Weights of a small image VQ-VAE.
Training: adamw at rate 0.0015, 7000 steps.
Data: trained on drawn small creatures on textured ground, 17.6 epochs.
Rows from block 10 of the encoder of a small image VQ-VAE, named by matrix and row number. Rows with one number within an expert belong to one neuron, the router's apart. Each number is 500 + 40 x the weight over its row's rms, rounded and kept within 0 to 999. All counts start at 0. Numbers have three digits each. After the name is the row's rms in percent of the matrix's.
After each expert's rows are labels from the 100 images, of 14848, where the router gives the expert most weight on average: "colour at peak" is the nearest of a few named colours to the mean colour under the peak; "top examples" is what is common among them. Only what is clearly more common there than usual is listed. The data: drawn small creatures on textured ground. In brackets: how many of the 100, against the usual share in percent.
# router: router (encoder.blocks.10.mlp.router.weight, 8x128), inputs 0-127
# gate: expert gate (encoder.blocks.10.mlp.gate, 8x32x128), inputs 0-127
# up: expert up (encoder.blocks.10.mlp.up, 8x32x128), inputs 0-127
# down: expert down (encoder.blocks.10.mlp.down, 8x128x32, transposed), outputs 0-127

# expert 2
router.2 106:536513617478520499537533573532475471506514514492553516550468533471468484492477506506522580516482514527513512500506512472499479455460597520459508439487509498515520443373541501526495502558529457363512407529499587508456538515476523495502476571511526483441504477456459507535480504486503534567490507411533512483424514477505373512511466508539573525516504493506489532503504520461470498531486
gate.4 111:544445488552494499523486477559439542486392509551484547536482434525517548481488456487427515458507528532494499512475487474484543528450520609483458456526428550545504485524486517484514477490495508487526512493517447469562432543546500460579542533458510521420503465552542528544502570515513424502493568606517455487466441414475501502477468482501495486501458531460520463511509576514596505537522
up.4 115:506455517537519482510536514558445553476471519602525501484483443468487562521546464442438490456521560508492539534455458522493509482495487517498443409398475531555472504588479460557561500423532519480485524466497455485485460479576471491510530467511534500465471503537559544493507551494506596553459498616486436468484526505498419501489454504482479462543480506440524476452538509514538526567510
down.4 104:526520530457508504481548445447504505474528531517577547528462520520553514595416471464482493470464530509512535530502497557542599418423492451546449557551544458480528512514565497505484555427482539505467543517463488533560438439475494501432495418539496519481543498448532484470481512431465418453483508493486581542590464493500503551461550513530482531506511580514482516482501512475514504508465
gate.5 092:458473493562531490497473491526478465506627511425466481488456482551546495537487461507490483476489458460517554488463526474447547534516489590500493519537463492553524467544554562518552509552492496490525466470585387498485492533520486554520499525462496474502468482531507543531455506516493381461438536501457503483527484384492545533458506480552515600519447458474451482510518526547537560536464
up.5 104:467537569434457429505493511500523526431421482463562513503489509533424558522502526562534524530500490542495511475525484520519404502477522437490445430474512539509453503484504507561498476453479520521553537441438480526491508494528506483491514407464485484531535526469531439466485540529477586453506454529511509473480640483522478532509535564506552531501502575524510578518434498537561429504466
down.5 114:542529480493477452492492475499484501467497460556547525507478467510580458492457397524495514528523519581565523514498457540460514439499548438580546546479467504511520505514505526492537557526548519487444559479390461468557476429465539513427558517579440502459520529450478507539531492482464479488504520490483583499504432444519480548479531523454482471527572539499513496443517515429580557533538
gate.6 053:472509538504540515529518505550511509470503508499519540490436429512478553537486490493454450490484575466458426510567488464513485516488509483447561485510497498512581491520547531581542486492513507521487486468487443530521536529527479526516496427458452511476470497482524413446465487516508356525439492563451473551516448496449524479491481432531444462494424595511536544462466518541629466497502
up.6 056:535510512500514482493525480512522569462544505548453489524471504446549501499410470472552601572492494525536498403534505477541496439461491528455462528460523453535517527466482409476507510494484484408504562498502541482485483436435451504479494530542523431480512502535456509491430505485481493564484546503535532499429343471548508509531506525540519580522497448548472536503519497449491533454456
down.6 076:441471499528501574480525493520504492447524452486512419565495518456553451508500505455504465543440485525545549478523475536475479513496477569488502591495455470473532508516475528467517528498470533544532542497497519467501563481480514447533545578478487503502451541554455556477507583535463592478389509560470496456533545420518472523523479447483482452556443467592478425469450463585501516496495
gate.7 087:488460503463487491447422460525535497520504484426476553523564562491487559487442506502516506546524440504483517494522495539458481532453543565497534476523488498505488541478545516531519485522504491482536514530527453447661495555464522538545514504478483531459487487454526475529480545570515292490457455536508519559498459456479565490474508507541535527509478575521494511518484508535483475478510
up.7 094:503501483560472561514486515509499542485432528470491542517512470467564492443412484467514568502527505496497526449436553517534533475486533559460523513531474487511479501440481503493543460516499479443526519583557493435609497511453547478547473544488528495475510499494473459547425492525481380543572537516485514643489367460500510527465503497525512549487490529514523473491510527533493467450503
down.7 088:463489470545527570524426446519493444486467507500500433525529551464439577478546517603521551450451485489504496524533493464470425504516498572512537430439491505470505515491521472529462424468520463474516516458579418486542429513525458498530522528528456506454466531545492504460488451499499628491455483521500469457488527525576488557538512481526499489536472390483529489523480451428483509485518
colour at peak: black (91 vs 15.6)
top examples: caterpillar (31 vs 8.4)

# expert 0
router.0 082:488397543427452551461500529453560460509490499465525569531525526433555482517474539468552509506519512490481570474507484525520547461493436508526560494551588549487484543477441423555482492520483474532469573485477525542504449481433546499492481516488500463541424516613486475522456498501513470431505515482521580471507463504434523540494547455504465510483516575552536524458499512487421576522487
gate.4 050:552470484471501467523467489493426405564513523523558476504514484527519513538507590438457487479520502512513502528494495519523527524428409603530541510517489501462504500538589532477525436505459505543539532479471466514470473485516532560525553418487509488512493474448525500542505524439495518478565555536481529420428574502476568438503508479547496515425485540534512423532548518467462432475578
up.4 054:528581490499475490498537485526512559481508524547449541566484497521486553484510508537527529530511488471495497434561478503480403493522531442447474480477505506532478523523441497464457514479509494489485468523522461533561510455518495515412503598532500555471496485512457481472478429542468472606487519519474457479509378477547447561522424586458462401570533488492418470508491473534542528527475
down.4 071:485473573517543460492481506471554466476587454537521563503537475474511452546454505513429502461461481535550581522492540527474526499456530513500482544569530446458515489520549530407484549556470468530526478464408528517507502429490528526457471482537484474477557464476504457498514573503447387498513503495463490492508473448444517491497506565472479505504457620569456524505439522473438490551455
gate.5 086:539447504493546495474467503457503478511477546445557496471488481501512576462654503552531504519464479520532505522524502511545474495483471425480457526553499509497551523514505507517495415408507490532505504425485424500528543509508520539534520528504510441502455473506490442498466448554506488526451454435505516472547414371581491494562497550518480544473522498510407490527475505496424489531457
up.5 102:575413551527514551502509506518545452476498536463541500541514537478501485525543521564545556487473487482509519505454564500534485464491424456451516527465550545485531560584473465499562468443468448558459553478499435507466508464474498509519470457537538517504432437577488443496442490507514457499459537520551531424502365474575542504559537539471477521485462510562471493511514525458484542547487
down.5 087:526491517528431517523525516427488504544495533464416504467555400461423476453553515509527411521454482475489479510457517467448478508560546583424544438550495469493500512481458530501534450543475480537509482513477541545498553593532523479541521519427555442525462442523513549498495514504530437536492461532557441531451513588519514432500511486504588472524493456498495524520544507450526493488443
gate.6 075:535555500406494491501533477499494463481527497469512463519488486493598504554434487439513458543480483504505480520465499500558607507462525501519521450541465454468455517467568499540475477518522513471473510585450516544429522546478517454503470535453479510514487471574527559505536642577447463493467437532466509507477447583429512580483513477555504460459473455505498524537485546517504497524444
up.6 079:466418472591508495490463464523493545535494490576492449505475569486468530450484546589411492484522482493514478518514435514422451503475495526515493497463536547496525476443525494471505565512498502494519494436543486432589447498525546524463473505479462513483517480518540492522490394506520581468572564488516453435541570435566441456446488541522496516523496486442507533457578445490535503516520
down.6 082:492474402491418488513489533466521550456465490510538501497496524512489547455495479461494471546515439454585495463502529508486439535568474482498536445473476521466520557492400541510576494538572457505513476561527482567447522568491478560506493550519443437570477514557475531496488572501537463532490447513507495486456519494466518511516472506504586427527509477548565509500584542410496533519566
gate.7 077:522560513459530461466433479508531466502491521482551534508525487456543556492656483502462548446502495489561531477524490526556483466545453497487481527588556514512490498531485500550486430534522503520507498503503547456570486522475508526508498514492463457513385475514532472499476384476487471499526551498481483465495542516548478470528532556492489508462511509530557485512327484463497561474531
up.7 076:512576506459509493509480488537573472495507501493563498525548508446545517439575465502456558468458487499573577449469523539535468438516461478458511503516561515544523519506477489544532452537443495539468523535505564480554480435508537511523523436475505492518475465477505425490464458453510429537503486550550520503499575573542517547511540507504447468488505535532594485500359507425540541525542
down.7 084:524484430540478551524427549445527506460553463478503507523549506495487611439547498508444470502494530537518523543449482493524492466591469485554534517524462527462531499527447510437578463500613494510471518526543412452491523527512485488534470480482529411444451557532455562521530553532454465521451555503546496446496471535526537540437502544470501556518430470483494456461531559503509531501526
colour at peak: orange (31 vs 0.4); yellow (27 vs 0.2)
top examples: large (77 vs 25.6); butterfly (73 vs 8.1); yellow (54 vs 8.5); colour: orange (46 vs 8.2)

# expert 4
router.4 122:516468505563496468467484463433447476488501482492472545453446421594518527513495477500503544495554516510482505547514534518505527539548553525437467445466437484491540439349580570453426470495466505493562446446536472529510537539512447551522544463434487519480481508515530530506521492474510521431498445444461483514536455487504573515482503537533558505516434475496464573526469500573519499486515
gate.4 109:507577440517536464490532467508520473511513493551446526492495434482512566505536456561470536455474465489526426489443516525505382466505546534485589495433467480489539476469572588493548470572473476466519445509526605517479487579514466487570508469433469516443487453528510472561559450520534486513504501525517476495530454485504577526491496466532515511484520407511518496466433513486527449549485
up.4 094:409508468545471533463513492535504473482433504525467418526540476438565490456479505543536489466521464534491562552492514512498539506586476514532459530525530584493495578505494375478476513462517496523470542553521457443460482472440543513498466486502517511550480514457460466464544413516469519462586454483517569559533511502524517451509511494453455497553582543585555570466497505466523512519502
down.4 105:556538470427460490579462556479470501534496508530489566462556434467495478454506504523462508532493470442558473415488537469479532523549440490402546503479499529488467438457452465426545542574513494572555428484448578495491570559521522580580492546508514501526487468545468518491573499492502522567542429449521450507442502445536497485522481511493521499464476543525494511498497519464497534512530
gate.5 118:496506479593480522491566458542530483540501525592474523491512447496562587440517480563463519489425482543503454492467525501618503481424524522487468490484516544502521500444510467468526409496470463500537498497504621520436552515498521525542524526431497453484483488522520427505449490446489524497474548520530487492521390394520564512487531482560469511483507488490540483492518555465490535500479
up.5 107:526533508473529533508552511521435531493555485438579474480462538513431530511558479497488501488509564480505494447458482492534419458593516465473576486590504408497482459487490494458482544538523524494504459517464453501525565504507511461513497555473487510459565504484516573479514461505483513553550409504439502527498588491473484542456495516488483507447428474450508516557385433440449544502495
down.5 125:498474535552516476429508517502510464520626494450521506490500488545515546549583452455525446476537484505480485558485465536574525476531536529519426539572524471559527490548538565548485463451490505498488502517474498516521477505459515443507486477483571501547517473472554524508450529463484449512536492541543465528497477544487501482487475523462443572486440504431461513517499483646399431499445
gate.6 121:461468518509483513485508487536550504465486503394552522494496529489528575489514504467529523532464489507536476508480478515513475477451518492496501493572489530536497487484501539460486504485502509544500501523443487517555524519433522515505503581500485420516461533533489630523428484487457529518639466495478480455498420471541504528526520537514493538385491498510475506557424374440449550579485
up.6 111:532523420484528510530487547468460532510492529511479475519503476488553444523484560574508443451562488457473568476566516486500556500509485519551518521425473451474460492532467438516534523522564503458481539484571559460454526488565477467454510461540502548493516524494502463494583528511539447530444478469470538548464565533469435488472465472414473484570562443460492450458602509540563498437477
down.6 103:562502423487461513527551466588541507530439476487504472497493530487535389484426549540486597520547497466508518441498501494417529498516477475489501505396490512486462482504476496476491559473489492497499522508439497526561481523506573519525473488510473546470557521508479508472449438521509607486432472529444517485526482418530468549498515532494496451498588449538526539457450485458560586545485
gate.7 119:536453523546455514548500504534538447464506482437435501499531425469529536566516482523512529523493521532529544531457507494559578550399482597478524520525521535530516501462478430482500402442485485518518499517525517489542485468445504481515483506473490504526427505478532503523542494494512442436501535538531528442534453417498556537526531470539489496457561427546523393523561520517441564489424
up.7 139:495489462462543463504449528496462525548460501594608525510465556510447503435548529497513466472490497495483429475567456486423405478578496432529454448460494494506464489536507509535487586530511514486485481469437526541457505518555503548476497541548510522512580508520492476486421481521504543543474511470481518516486573514466462439497505527458513531513442577441491583450453451481541458526553
down.7 103:499511527558522451459513405503535517446546495520497524512526533509496398538445453504506552503555532509513518561497461554496480436491526465544504524506558506453551532464564507509499554515515551454464587424493500490546486462448497478425494457562471527451506566440453484482505539577452504411445545483512557513510532377488529519519552479494494460499428526506488451488518465538505453473473
colour at peak: black (39 vs 15.6)
top examples: white (43 vs 8.5); plain (41 vs 16.8); butterfly (36 vs 8.1)

# expert 6
router.6 078:419558419438500481461486439556487551509527512517457520460534471538536492431528536518507425536561513535483519501529471494476479487505475535499441507549429525486504498582459515440506527537511512543524525564477464471489544476467428564503527460460506489563559532487519536523478526562464490424477442537496544526607566564537540485486542481551421502496518429512519520552523531436455547528509
gate.4 067:469500463496520506481462496533506504488457511528537487465566522515445545449414495501481537519545500498542515485516492475499553472472501418531432500536488481505500529478472502504518495495505453487511416456531443499442486483475474541463476511574556517437511457472522556532486457473505427507514506545465541443447603529548445500446448497535491517494470641459532436445508510458608594557519
up.4 066:426585440460518520447501482551484428472538498509420492454462436483512417502522550546543516562471454482545517498455501528417492521470440439556489501484439521481533505513505452497524564482548474562451539539530482485505530462497507499477477483516555554560457502511449467528507521526530473388550480560501558509538578530527502509536550456522483448483541479479553523549528474457463559550551
down.4 089:477514474484545570512489525516469493471467450555484470561493497446479526450462492630505493531506509517520483485498461542515490473560537371484502521427516497480546457509465485486525450542578480488456461463572512494538461491480496525512529538457481460531469493482504522516531491535530562467438398472456528490439428441517516555559554514543494398524551451474531482536490477470579515458538
gate.5 127:486494515565496528503483495497483476486650479516460483462487498519494525511523475554501541504512513519499552492471492487546529483378480576510546497518501532482526531524486499488542448498523483489474473498534493505387523488511471508535418498522546546499496453460472558548488467473499331466389549569512511425522487449518546465529520476512496509460538485485520464574550532512541470522485
up.5 130:533458533430487491492486569511538532522371494487522532513500543466484468530483508466510452503526502472491476481560525473507454532602520404503445486464523463537447465508526493525465545514476530463550542493492468504618490514517493490448552467484471450473497551488527467459538563512504621511594445449469524523456519568455437512446456536471534525528492559487489512425468495505454515499516
down.5 109:456543467489454491523530562476445542471442479484511528464483441534537453490491454529459440518553454483543479548494505498470527491583509388501516476532517454437525538473480522409588532560506498543518471503430582531488487503411475558504530453491535447502464479497496538509458572491469415495554469465473491527468483444529555498504438519482503471515494613547532468447507479538499535540491
gate.6 084:427546445473514488459489499522467494478393552520534490483508455512524471457492489489489487496472499498509432479458463429446416538542435478558503467531436526516540509497504552488560496533556476496542452573418456468550457499424533494456477429536557507571505494593483498513510546500477548419525464549502504507515560524508477516517472412536479420513438489486534475531483530500468509542577
up.6 094:508500495461497525518541490513486461481592543508540459544526496520559476510526516491520537450516528485535477569472535480590556529523507562444534510433521469490480535527534466497476458503503489512474576526475630481484492533502430490495507517428438487492506498490465443494523432509468538557494485509470438621553480544495533505476516476495484504482400379522488474509555460500485398459504
down.6 089:453524482477437413468501585542471522599530480491551495509475507525525447531527448492460495452524469596549475606487500449533535461502488489520511551508505441467540527499478519508475598510433553489528485507440529505483493505445468509543492515473518445524526488459530461488511499529501450531570466479462488445517494442539517433497518494430480528461487622540404526466490525518493434538478
gate.7 061:437537467569493490514532477532498528454510525474536535490520537516455479481483525476507475486488523465488476410433467451434489556521471505559491523490441509482514457521465503514550505475568471429511469586515464433618499497485531473451478423585497520476507532509432514465435552538511389524526477532453463503537565506487451544481481438488539465496486523395552491535537472473483519567514
up.7 075:494485469412483491516535544486498515513543525494551515551492515491543484506553520492493478506520628545491477458480543485597500523560426538513498525437459487505467448516484502499439457462453527485524539460496598445452486473534530468454489490480518525510467513469470418473564475491551571484444450484485551627488542493459492434536494470448500453517483418494509436516506513537504445433532
down.7 087:543479480450493479528540465485443516469458477563521506524508435521488543456475526516474469481532539496521507524431509457516501439513365516474528554536495447462496482471442531544530519522553531438512519490359464461470472532506567612474501438483513524456481434536524493527455507468524485461551531500529507562480482493545507426501453552463509532465488616527526475491532557524499454515503
colour at peak: black (73 vs 15.6)
top examples: grey (41 vs 8.8); snake (39 vs 8); caterpillar (27 vs 8.4)

# expert 3
router.3 088:489444464461514479469518511441476446503454503488418409425490529492504484497485511457464498515472482475443474586471429482449475499498412505563522502461626412503441542439542495545499493503490502555487552488474539505479465494546466489491475675489488501534538505423529471469508510495514520553491500498492518487471445501457505496480515512436476524498460501442520514502506479420544451500502
gate.4 134:495491490524471503544460528515487494434390492485469492487501458467438551538430511496541513510514505472498475501488448462422493540463479484556536551512534529534456561533537510522514468465470475542500549435410447463480467544488559466527513485553526469549514491517563488492460478461512483487599564530491482485480513460475507527517506465599508542556531666508513496441521502571554499524462
up.4 126:495509485577503624523530486544481454522356498551519477505471484511462508468488473521508506463483546438540464469481488559469482499602497474525474497531464510501488505519514454470497541493488484510500511475406451549617505502499595479507499466538530423516511482529503423485437497497484605512565514517509455472505484440522480563496498489583474482560541566495502512470513488542496536520526
down.4 117:499504508429561486468579502482539458548488521447519499494468443528532506554467519444509517432480529505484502494482544484500552529505518469487326545536509485547482503558501517512434491474471445533475503514510532551445488470471524496553441469499574485491551470461569459481459508494512471541542525519482493529498466569498410449555487448491462501497465591474422523500505550541424425505464
gate.5 148:493542460502496498556538497556460505484504515490500495463478462479485510509526444442497510485449498479454520488430441480589530520448449542569576557492497496532476523494460465520563464487483413538468540544536490499509469500560526427535471524561566553527518466517537500482478415474506526473519592558551484444532404447477513509545537423518487493434521495473561493498509503450628505521485
up.5 116:497522485546494599494558524525459531493450510532510481495483462522533461507388501536501500494517510564513477489508555492430478461493502565477455467444457487520459592507512480470492566490484448493502486476521511498493522511510360510515526474490495528480550511493462498518588572435527510492550537474519507555466488534497499453488481472466490505644506485506493453486640483492557491430509
down.5 123:529567478425522432500502475494533488517519470532531490457490602466529410516387503533494533509505485501516521455522515504512527476568476447505608527523493573465443480488465466521446609500528465491526450499474559521531477504500545563500472430490492535511537499473457532448461404469520515497522479439437534519495519436502522515510442501509508437503510559544509528453507469428548521543441
gate.6 105:546504511575480429517494523500513462426496532403516486518441447517518560509598490489518564464537503469473502561531508471544565499485479489496524546496486523525506539517478475488520484509554538494479537464523430484479523494498632505491519519537492506478386495485475448523395438453509501498490535553498469474509506456463477439507469502486437500458575508528486513448404567499447506571449
up.6 118:442567494502490517489540532458481477469626517451528497455500525515499479474486446472489510503498526488430525462455478460449512514581489482544506517645527486489507556515439478514531565538496482547512536485509511520505487469528497501517443502520508530531500481432458426466432478493507463508495507547522509449460502515515495467485509465585495504563641491526541449539383561484517513546467
down.6 105:475501482543437510482473538476430506511548509506485535479549486522446613448641519524498420485461476502560506549517461502524442507500474533466453491559475482499548567482528490527550406475538529465468515510503464474468549540564453478452520517517489425454457530546491496530488575458483449523452492538519535480483516524489561440503516562469493472558459550430500465491529473562454540490552
gate.7 099:560535523504540481501482472443538512474503515477508485486449431486617620507400466463490541516503525444481570517511505453529546456461490511493602530554496485483524499499532506512479499470536464477445505508531483504462501560505520504521510516534521534467496462526422514482563504612477387550498498529492528541477415426502512506489520510476489501593484439531472480526458538524571467477493
up.7 101:562512515562564417496507431445528502494496505471498542511431459533487518427510447435499485460534531482520430515500559473531526487504557535485444457587434501483508505522524553388486522532529500457514446509533550514461535537496487583506513569499489501413544485520486432479459561557479455541478493494418494574479432487545557488541452503471487496457443495495456502522453567501512474506484
down.7 100:513467557534540426465504506481457548505546484469535530444514474525530524472563471440449483452520478568486494536433433535558510429561499534515404562560491447498521544534546551532516466508538541459467549487489480510465493436472407466427512484533487472471494505439495497530495577437499479493455486463540521498488513466533508458508519504453438569506458552402480516513553527589483488545499
colour at peak: pink (52 vs 16.2); white (42 vs 9.8)
top examples: caterpillar (29 vs 8.4); brown (27 vs 8.3)

# expert 7
router.7 124:444547466514481492472521461470515497480495504528521434473562495479451543462490489481580445533494421552504483519514454431491503485495489483596493519512429485496449522593554532467532489478568458472498471546501499457515437543483459588498447399540518488473474490480487548491500491510461499530494512553500542522533545458472325458493467488550509521493507455438471562498509506577514508503476
gate.4 038:538493515484487507530466475560466451491474507448432475483457451522517487488466525485467493451473535515548481525521558525476504471611419501496529500505464438513543496546446517515440573470490523488459537527490475497510429459543537518467492445443555444522480502518505453455556521552476556448422465439512489465470529606487516536484545477473461562553510407558468496475549463546612511494520
up.4 044:484447456551504469524498493500410573539452488526491523471489515562527591546529462465553465452500549396491479442441470488562508483473553576454464543537484526451459494485500544497482462472484428538524476497497505473566489497601477513538522524462520486477464505507573548438463510529484444451467565509544504486576528536519542475508524470501513553438415484494477546432490484518433473463480
down.4 073:525501529520456544469555539455551484471532499439577536502488514586565524498455460483474487493474488510559449533507597509444478533461532494493528487525499524506524474536493496462569489375544487528481537473464540517515515502465488552510436448393528498507534485488502543511521472530459540450567485432497481600442481517461470539525480444483489493501473622447479478501463466485513512590478
gate.5 058:489465551482497460473473433567511451483541486469482465532549560479499486393546498537503514477463506543464475463509518476543458479516511537480444478482514461529488520529556510475492509474451494562501526492485478533454526518489541512534522428487510421508362482485474508455479467518500571592548518496500486427541434416564486483528496566493496590476555461518455576451574462506452491544486
up.5 059:457514461475479481490527518493529496513492522506539508477503524479495360495566512467542465518498481448480517545430485505463558504571481542551477482539509496468478549507448449529557520504532476488512551500457485489467461424496524523470543471555509530614593528519528510544473501470521450476427538496459542420523570476466511452476495473498497471524552535498527532519507499443392612582506
down.5 077:453466468522555477505527468492467454542543499505511478522495492591489452461482485496461472455565520497492486483491495547507548462471505503524502495632494477501547543588461534458498461465518522479516517555433539557528516504499524473437511462503561504535482483486585506522475491483441466485537506500537528509540562475522438433494450517475488570487493604484401520515587523550432564479400
gate.6 053:554469526538544454523498492484489456473509465510473531472456518514510525496529561522486473416487595494584456546527531528478475485444451524514451517507547487476517437491509518501450440551448559547510541482508552476479542472502438553458497507459459511452509516433494432497570494494541628547441559401462465547527447496498523371522498493487494460424482541512478491490490531513517479484525
up.6 057:514540482536503465520456513482503470478563499468530543470528459531470558553512517545473466569544488457522488526507452577474412542567468463505452527470487537503484555428546580504523537441491549501475474546457430528487500520528462487519491554425434479526474560497525479555447462556513392416532496549497465561513500484505561447499457521508520545533464619494529527475462465510518521525474
down.6 078:497440515461549457519531429474548462560496549462503543514477503470483461526465453470475511449502489441421530493429440557479533499501536443576434536451506561528461502514509500491425553514435489518473514520444591544536474410528501483500532476518555535477515524493602453514496400411500516543551492483515474504551443559507457507494471523533469534507507570514446493508499551456465495475479
gate.7 126:484513491522504460501536456538532517472455544479519467502490506451543537494475492486506498534463445528528441527511492443441540446549483453563472529444587468551482538559545400561509472470524487574459570484497469454490511520500505553511519421532547386522506479453477487412443547486533535569554512485516478464465390487502456490525519532455490525520570520511473437487501495549583518497499
up.7 127:488511455598482519474548492518565475501422528494533506512558494460532599523531502525458460585486467496517459520484479475457518474532460512494437562479519480476489535506541389545511423511467445541482558482427475447530538483518465527515497493507532414537455490437481441504431487544509510524532561468519475533514393424520508464540546526459514561549490547501481454467499533563489532476474
down.7 101:538506517404474488491510511508421515461505503488539536508537452460509534474468511502486450531527477509582458486521535501538531516537457398474512466530474520412438501491474493441577471541529491445478464498467528483495503500509551498561505532468497430544505488480491523548515527503526455554516566458495424506474349599484453491507449507464479475514557536570546495448580539461503520548511
colour at peak: pink (44 vs 16.2); white (41 vs 9.8)
top examples: purple (35 vs 8); blue (28 vs 8.6)

# expert 1
router.1 088:572442553476560489573466558582475562483525494492523548583426459468462517495505498559493520472492599499520519515532494489454434495489424528474542425545531541544526479493525453576444511436465475478481496495478437512515541470403544444485528452448490543506521502500524460509516478506490511400446438508490537499472520504493508479497518447524424440511476459490501449445497504500530442443472
gate.4 057:489477491624473545543512438530486528423472471527505462507449473531492537507520472420541525479501540533510509488506564527401519501487563484494529508499544577529527567498531450447451542452468450537513512435455512539504506491515442483496529438506466518553529522495426433527488539437505504512485489550496499498482529422469557573470505518542475423562491546461495444574568474527547465550535
up.4 061:580428515552525489561524512484529499469430522498544564492473453447447585515556522457482518451526513483521506583503499502515490449511432533447548472501530550527537520461491413505490410442500506564465571450469512486527520450520492447512474501498533531572523514558506473508465517491500483490541545518536521487527521465479562521451562473553468448561434585506492459524530490470606464552497
down.4 073:461517548398513471510459424501487509515559548479488527562470523537445541545532512527546567488461491489466491541482542441437552523575484530525479453527490418502516405575461436444458501481499465508456498497510563575558471510488479496571488423533549545526528444487449539467463426517559467546558484562509532539494462513460424532494508487518507543509490495530471526480495488534469452525552
gate.5 051:497500518450465480443499499550521466444456436520552510477530509500505477524476541455509487559450488487518453480515559494457443464552568449535498498493478509531511578511482545500525506464496439558527541476451480577522456518478527457498457466496520523485516489507564429524457610491505462557416428485465508422493628514444533515483512540552499456550541618512498527503468495468439497521519
up.5 059:480495455561466444511503457452500560465599520487400491448560532541536528444512551492508503504488478510466524458521602431553496482485551541498464525538532518522453494490463541445460418519487479534494497494542616458539569499537475487498534521492480533597522536527528511514537540483444473586513525479502498548524486424487428508488500503429505506453521400554525477522521511512468489504509
down.5 077:513534531399535442493515437475462559442492464483520600472505511480510490486474477461446501555575521543566505433484469529458501462561491448526517525549450497501504537512467551543444544523481488496477537466488510482517491546484507493417515456560464488411481502511469530493491464526494427496487509472531504521537449439487518465503619513472517413527563490537458513433522492398521505579511
gate.6 094:495449533511509498492531520464482474491411508529563518522476490496507594560493493399508525510451470516498466439493538507516570468611534422471550464517503461542530462531516527521527414489543514460519432469496525479528519526514479509530503477500522523464463485575519460486497525463457501507486511546485480571468478524511481573541528520560534518488408477437492493539351519532557505580510
up.6 099:530577473525530500546479545472399445428476558483552502503440465523497475585488488463537464499511541489477537524441484471475471475528500516534556494463456486497466439450469527502582504542519490485476525465561520513543518552555463485499521442472507556494530522476475466486550588460509578472484530539515514537509528492434459490455502472517528496434406519441494448474529442494619514586522
down.6 098:526469465468474456464515541486509503552548504473505517525507497513575518509534502427552459487508456489487482507479458539574499509566505481488453535519513498568508470556531495461511440504514520513468485525449505524490534520482531449445447513484567432523478455510605476494475538501435452514489424497564497533519508505459509481467460438440456542523519645447429504488614490582443510532448
gate.7 114:537463546522532518568497505492449488494509492488527603519444432557487615529503462439472558484455541534542474484459496519490484514442539528444569464451467510505541475526525493505458458531478467464563405435489563549487528528532484470568517506462532523462489457572486463506482500445506466537489467551517474446494439508535577504501520504550508484481422506468478509513417497500597459561525
up.7 111:493514506484535553524502517484469523477646489505526521505468523526451497504554475430530509488455526540581476438476507533517479515437501555474530457443495495508499512530429466531461474548485487454574422458431573504468540426495462460479505527485522530480523509512476480518431574384454544556514543545569524403502480495516534501515527518493488445522449541500490497520470462474450511578525
down.7 095:446476524556597466468522473573554407543557540495496441550436533539495583558511515516499535450520520455441483532485466566473461462493551570524468515502504487557532503552554520545447474464447538500466491529559459505528548447529529445490497425487498534465505492475473494422502473457525548450501490540534490454549565504454463516535524483553461578468458447474484484520471516542514449445479
colour at peak: pink (61 vs 16.2)
top examples: blue (49 vs 8.6)